From a checkpoint of a small encoder-decoder audio transcriber: encoder activation squared_relu, 11.6 epochs.
Rows from block 5 of the audio encoder of a small encoder-decoder audio transcriber, named by matrix and row number. Rows with one number within an expert belong to one neuron, the router's apart. Each number is 128 + 32 x the weight over its row's rms, rounded and kept within 0 to 255. All counts start at 0. Numbers have three digits each.
After each expert's rows are labels from the 100 clips, of 14976, where the router gives the expert most weight on average: "responds to" is what is common among them. Only what is clearly more common there than usual is listed. The data: two synthetic voices taking turns or overlapping, over music, noise or silence. In brackets: how many of the 100.
# router: router (encoder.blocks.5.mlp.router.weight, 64x160, trained with AdamW), inputs 0-53
# up: expert up (encoder.blocks.5.mlp.up, 64x160x160), inputs 0-53
# down: expert down (encoder.blocks.5.mlp.down, 64x160x160, transposed), outputs 0-53

# expert 9
router.9:115115156133155138172168132159105109133106124069158148166081091139134085108094132131085201131106075107075105083128115119164116113157168111161190093143131129107103
up.0:097160125119116142107108162139123153173146118176108092124127136097154161165135168119136092133079182138144117131184121119112138123034201156092167170101102164156141
down.0:122152138148188143167116120086081103082152169129134104197142123121133149085165120092163139140115131170112138072188070088085095129076167164163124141132178073084122
up.1:123139145116086066142111143117134124163202128109127082154118157102126137128076144160111084099103109171088085215119162102162072112116089151110115142074078089133173
down.1:048157154093123094120119117119132138166115129124184126158145158169076159141139121112128116153120148152142079080126141125141080117162078125120123070128111093137188
up.2:124174082112077165109061179147139176163208186153142134082108139144107159123151175085130086061093175115123132164166132104108133112075102150095096132149155130108177
down.2:186121168093087175166115152104145197108112113089130198182136076094103157112095158092120097087136135099077136070114134129119145144196130129093140102096177106087120
up.3:071137187112160179160136101111106104081136107131151187161100184097107164101146099131068165103135137141111144102158120173135141192184129071112077145120181081161101
down.3:124135101107126180192131105164110107136171141170165106130121117155115125131133146104158120095123087096124061120156161105155118133117180117165097103149200122101106
up.4:177112146097135124071131158210111116141133165141141116073057140165177127124145145100156121109157135110119075107121133130121175142142146134108088086140117167085123
down.4:164085140134132176124127124153129158159169107150106097179134095188139100109211093096108122123175119132128098144108076128130100120157148140137111114163085146151161
responds to: second voice: none (97)

# expert 51
router.51:093160173133120123166149120133132107170117146090125148160105108139108065109098143095103195107098099112112142113133081076153153159180171132139147104139151163103094
up.0:159100135103162101081136099102153044071121148170169111135084092156148175134106077140115074158143167090118119092129195196182109134129141097148096199165112117122123
down.0:115173112132107121159109126171082119096150111113224137142115105185153125181148108147102135107062067119078133108140122197065095121120103138180146112144143161170135
up.1:115153201119135093142087114150116152114112101160104144163191134140151205119128142154077127106158112250058157126123143041132107103071106179075151091117122131166109
down.1:146118137145069090103091098096175107155144156136084161140095121099175125190144093084102122135095148067104168127103123112107096120173092123065153149182147146132188
up.2:173120099128180072125092155128137187115121093145171168100101133134107149192096156135138136102107164123149136155098129155039083117074132179101097142142128166147136
down.2:130150114170104081147186120152124119132113142092122116180125123145150159127138181185127115151086127127112097139140193170125029083180175126080058155148152175150060
up.3:143122121066078076140147151168119169200116118132123115150126122157088106135177174110122122087063138116136147130071147151116111079101114096164145079115080085112198
down.3:139113081094140119088143215087104106120095156118161100189169137160150092155134108148136122176156177118103063131112080183169094118110119151123111087129165097142126
up.4:115090148147166138097175125131114122131094058116163093158117088130141140157141132126169162169127151107116104133148076158148133118170083081097142101138069200099129
down.4:162123112127107101176146174085029105167128103167153079146151167146131086147106138171118123099110140149102091161109138182103108134132115127140178084165155102126125
responds to: second voice: none (93)

# expert 36
router.36:101118113108155116181091194159165137135121214157122096078145150120127120139148104149108102110137108100109167149168168127160174121144088129174093207109161170143141
up.0:119144123090113172117119159147061142169183149127132119102140135157149157114133137163151096097104120076110171162086142170148087164175160154160138084116100145074108
down.0:151094129165119086139132124105073119116159110124083119132081155165177122119131170206173084140119107123132125108078174107105152142182128116106091117134101129118092
up.1:182097108197129128064163105100136175080122102118133121165098144099141121051095130113162163111094194122141107064106114108171084160154141170127166106112077102119133
down.1:103105111147136138133169115188114120188130098112164136166112087069152181118090131083105101130079137192137198110122119093107118135104131155130169097229144120123159
up.2:075106108165122114149093136100103135095171108144108150125134101110063186161130167157137122158150127133096142100094093140129136104086082083117116160168130082119124
down.2:119159108122117220122122126173080143127160117143152172116063164188116120131136146169160106114097135072205099166097092082120109129167144199109145102143144136147085
up.3:128165156101108151100118110126192141150165135095113188106113167161116122105120137173103149120080133136136131169106184121140145101097212150057158186150134116119122
down.3:148102157176107141163146128115106146070110085136095201182069163146118138048128206188116111142103150117131139111048184093131106115122160146066071159147198167131098
up.4:132160132184128150106121106106130144146156119104165141171114108142132120119122155133154110121125154139208166161165121138112070108154080143090117085155100117096157
down.4:117069143148161110102172167176119135198113109148159154080125101150122090098080171173123126158063119138166172116145130138103152155171151183119101112146148164104127
responds to: text has "school" (66)

# expert 20
router.20:139150138090133120147106181143172138184174070072136123188100128116118082156078144111114183114119096133124045174140141159147115131107194139118119054100178104095142
up.0:128198195108098111129169128137121122145166078167124150179098146108114101143114138142143130160140144149085099126142168178107108116090135120073190084082133148200141
down.0:105106125146163123151127083123119073097144156187126142113173095115115147140164105145146066155198100159161094146141113148078102130140085139111098160128116213090106
up.1:095137134150152088106066148107111131161165114119124152102140141172151129144102152162067145131086105133101098167168168125153081152135143181107082056122149100150157
down.1:146170140131159156139103106149077057118136092115181176137132090108133066152100129157090133068142103143162108097090124078108096091101049171097134177163160165124129
up.2:127121119154077156124108151133155141189039159179156140138101089107172138170134089087156115132127154077096173109092132153093165125133116092136190150103107054132142
down.2:133125124122150148102125059156149105068137137137075169133064125140042134103133112128097151128123067164135128091095076173138155103106063120127137156120119132156066
up.3:124118100188089110123183135087098132129155159091117111105141122137149097095100060119125166095106137109127122117161162146231174143123158137153176096122199116150081
down.3:132105140165135122109109115096085126118151114149105083130097133116111067167140077146110133153135117156050099129149182135095112152100118118110161123115131147127108
up.4:101084160091117104134108128132106084154065118163153159102154117143080165114084213162126182083089142096118073095082123110111100124104098163090119105127141163112138
down.4:139099149117144124132132065106140088112170101147175115142126076158110111131159079119182122170133101090092182169145146143178093134098123090158163183146175117149089
responds to: text has "six" (39)

# expert 44
router.44:109137113105082086149158124093190136119129104105129171116084119065152057075118106114104146128107126150078164130173100152104156110071184138116165108204106137156127
up.0:117142057180148138072182103121145101127147156147148144135099138103166094118139148151157068119119127137130132106055085110090190159107146120153178167163088111180105
down.0:125113104091091085133140138133153080225166187155148167108134151169167136097141172108127078101117123118060138129135136083066137177096097139116146101113099184158136
up.1:124101129136165083143117111136191133138077085142101092131122163135123107127101118112093124193159165060103152089076153118100078097147158135074151182103140115110125
down.1:113183147134107153094125108142147075143089153117133071149121102086093148180120166083132154088144151133066153129135126140069152118129124156092135154139091243148142
up.2:128080178151167161139182127172127093135081155135171066227131082172125125140106102095156149128164151075166147154068119119168097077157154114134143106131111189126143
down.2:130118108129157170135130125119142153175127072125120134112094161140145148203103153089153076068097112138152165149187111143080077112093146092136168070096161190147133
up.3:162123112154107149116095120151158123145114157097122149146154144179123144103144189093152114152104126125122187106117104111117156094141166199145141151119118124164152
down.3:091144116100103099148157107099185137139157110113142065168116162166109113175136154133113169099103156142085121159130143120139108114090106110102172097181093163126104
up.4:104137085141111199075095098144126117170136164093131139131101112145143123134185200124191112179093126109112139120094097107142167094135132106118109158086057088124136
down.4:089185116141134191136121078079114097168136057145086089118126117131094059153131163153194181129113174135180084141109116190167129133116110130110115112123179141151064
responds to: background: everyday noise (68); second voice: none (62)

# expert 14
router.14:143102061167100142095176117107104071177106130087056131135154198107206124164135121142109157097177171125121117122156084150108157173176166129093121142101139113102129
up.0:097142080155128102122140089128142134100042092130103106190075135118146132140138140058144091117149109124145123177168108157090133109095122138146159175118088127209125
down.0:112163154167077076109070156211123160133112160047166119104110060064123113138106146142095103119168071127132150149083074133156159141082174131072202115121116131167188
up.1:173154157167171150136097129132152178076136119117163169099122091109173140076137097103121131178118179111136161104050129108147106121079168173139139162171086082155187
down.1:098107134091125110139098114137151174163134149192166147155127096152153167089106116156133116090119158097138102155117159127123078108105129132107118191158190186087157
up.2:094107140104097129103184115170127093090113145115120145172116150181103170107121080192144119071139145133156150089097180119080122121160104111125040136109118188166116
down.2:078169169117196167156132138195181095126086082096123124119121136087035134082097155114096164139125134120153150097144142185126108121081148073093186142120103117169129
up.3:121163118132114104121151098138107188115195091120180132176105137126074151089130138054131129137080161132122154147127151145183125140136124194123126110140104061172154
down.3:130180148107143116140183110181079141127144136160180127143119108128072160153145199179092137089101184127176116163095153150154119110154196117170119152105085106147197
up.4:166168131097161131135084135119138127142110087136145091106076123124105051115155093073180153145164111109130131134072140128210113127062114135167098102077151125144078
down.4:143161169156124127083132141097121126138129122165102067171085075126096098090135067169101130158095167115091167168107153136185155089126134130071161202127096087130108
responds to: text has "quiet" (33)

# expert 56
router.56:121097157169117107128118200102104086111085114157087159089121122111166125119183090161084158085159112075086150129128119073155181171177158128161125149163143097127174
up.0:153124143151079107150130139081164143069112104102075160094088119070184046104129097085142092142098095150153121145142083117147158117153159126135148076113152079174144
down.0:130125106177095076123096135186145074166121109133089085112131155106161135085184145145083119183119110081171123132094122129099158118130084103135105107132105110212117
up.1:137097118126173130084111124077123119160058100065076178063127171157125082157150091144146107138112102090163111137140140114126118121166146160073075097119188129124160
down.1:149158107147077090159130207093152119176143140136113142117136106116146204127106152150100115093220096146113130112156076182163089133133091148136154155169124158145178
up.2:110114103129110080122131146134125099106096151134097134081129196036139132160130182158096079088152113113099156101175146092101155080114140128110093148152113159115166
down.2:143125071123150149195097116123140119133109166102145130123089085120110113168132150140165090118176165118127146168162076090135066159113109108158118157164168151097117
up.3:075167130143127101117084176115164150117130144088138085198083115164140115108087110145175091160107137148152103093135112133147096081134124115133192097116128162147117
down.3:129136134121159157122106134113088125074101127145138134131091173183105099194139099119115162094149160181176067081151161163152152171122160171092174148068130051109128
up.4:076143144154128158114117141156116124149066130122096201085148104112166158138149125158078094105179127120129209142107158099126179142178140172153074155173132162145139
down.4:097134089139081136153061151113113101107129155117143141070089109152131120195136116169144100119179150139128121133156054121140103137105142134135162190142118177060102
responds to: text has "wheel" (51)

# expert 1
router.1:203074168116164169074159131110114064067145146129155113146117155110121077099158126084153131121126153131107125103156144101150155182152122085205094118109173093171125
up.0:083087117118162164099203154126109126104186095122132132142119180104118147072157140094169120117133141153136153094141197163180086126131094143143136145153104073120107
down.0:098198096135148146094131161123116074122120149108113099184152138154156148114141209120108088117148140131107102082125148077162128107082042099157114115129121098136137
up.1:180167187164142136168100105112120179138134096169110122152089066101128073154132088122150162140140150060138102103155159098167056182117176073137147124143147092150149
down.1:146110150129130153138144077106088190154077120153190154114172115197121103098184129110122179097138185139104122086158106128089161169173116189128120111146111144089102
up.2:171096098099149164087111138116052084096173186123133122136099155164149101153137107083175108093123125130098107104143145121088123102167120109164169135146195089167107
down.2:117165139150170125119117094140138140142108142069156154131132132229141155096143162131131107157172115065120159057157116074112078120134079107165067135197145096094144
up.3:104194165113134120137150163126152147168097130134121099132210099083092132130093142104131171150087132138149161130146140129109104096127150131117110102139130120121122
down.3:166151134141105159123127141152106137204129199085110122068165123153127193136115151172117109131124112105127144096157148152134125172111193117098151107098035073083186
up.4:161166146085103168143206133121138115148134063099095204111114152052061133175134163099150129110095135129229118144142152144132095127082183102093058074143107097112120
down.4:111156145156136131151181153159085160191156134123177165123205145136131086092123138117122139145098130128093110082153110098149100138118103083131092068150153169089146
responds to: text has "again" (33); text has "chair" (25)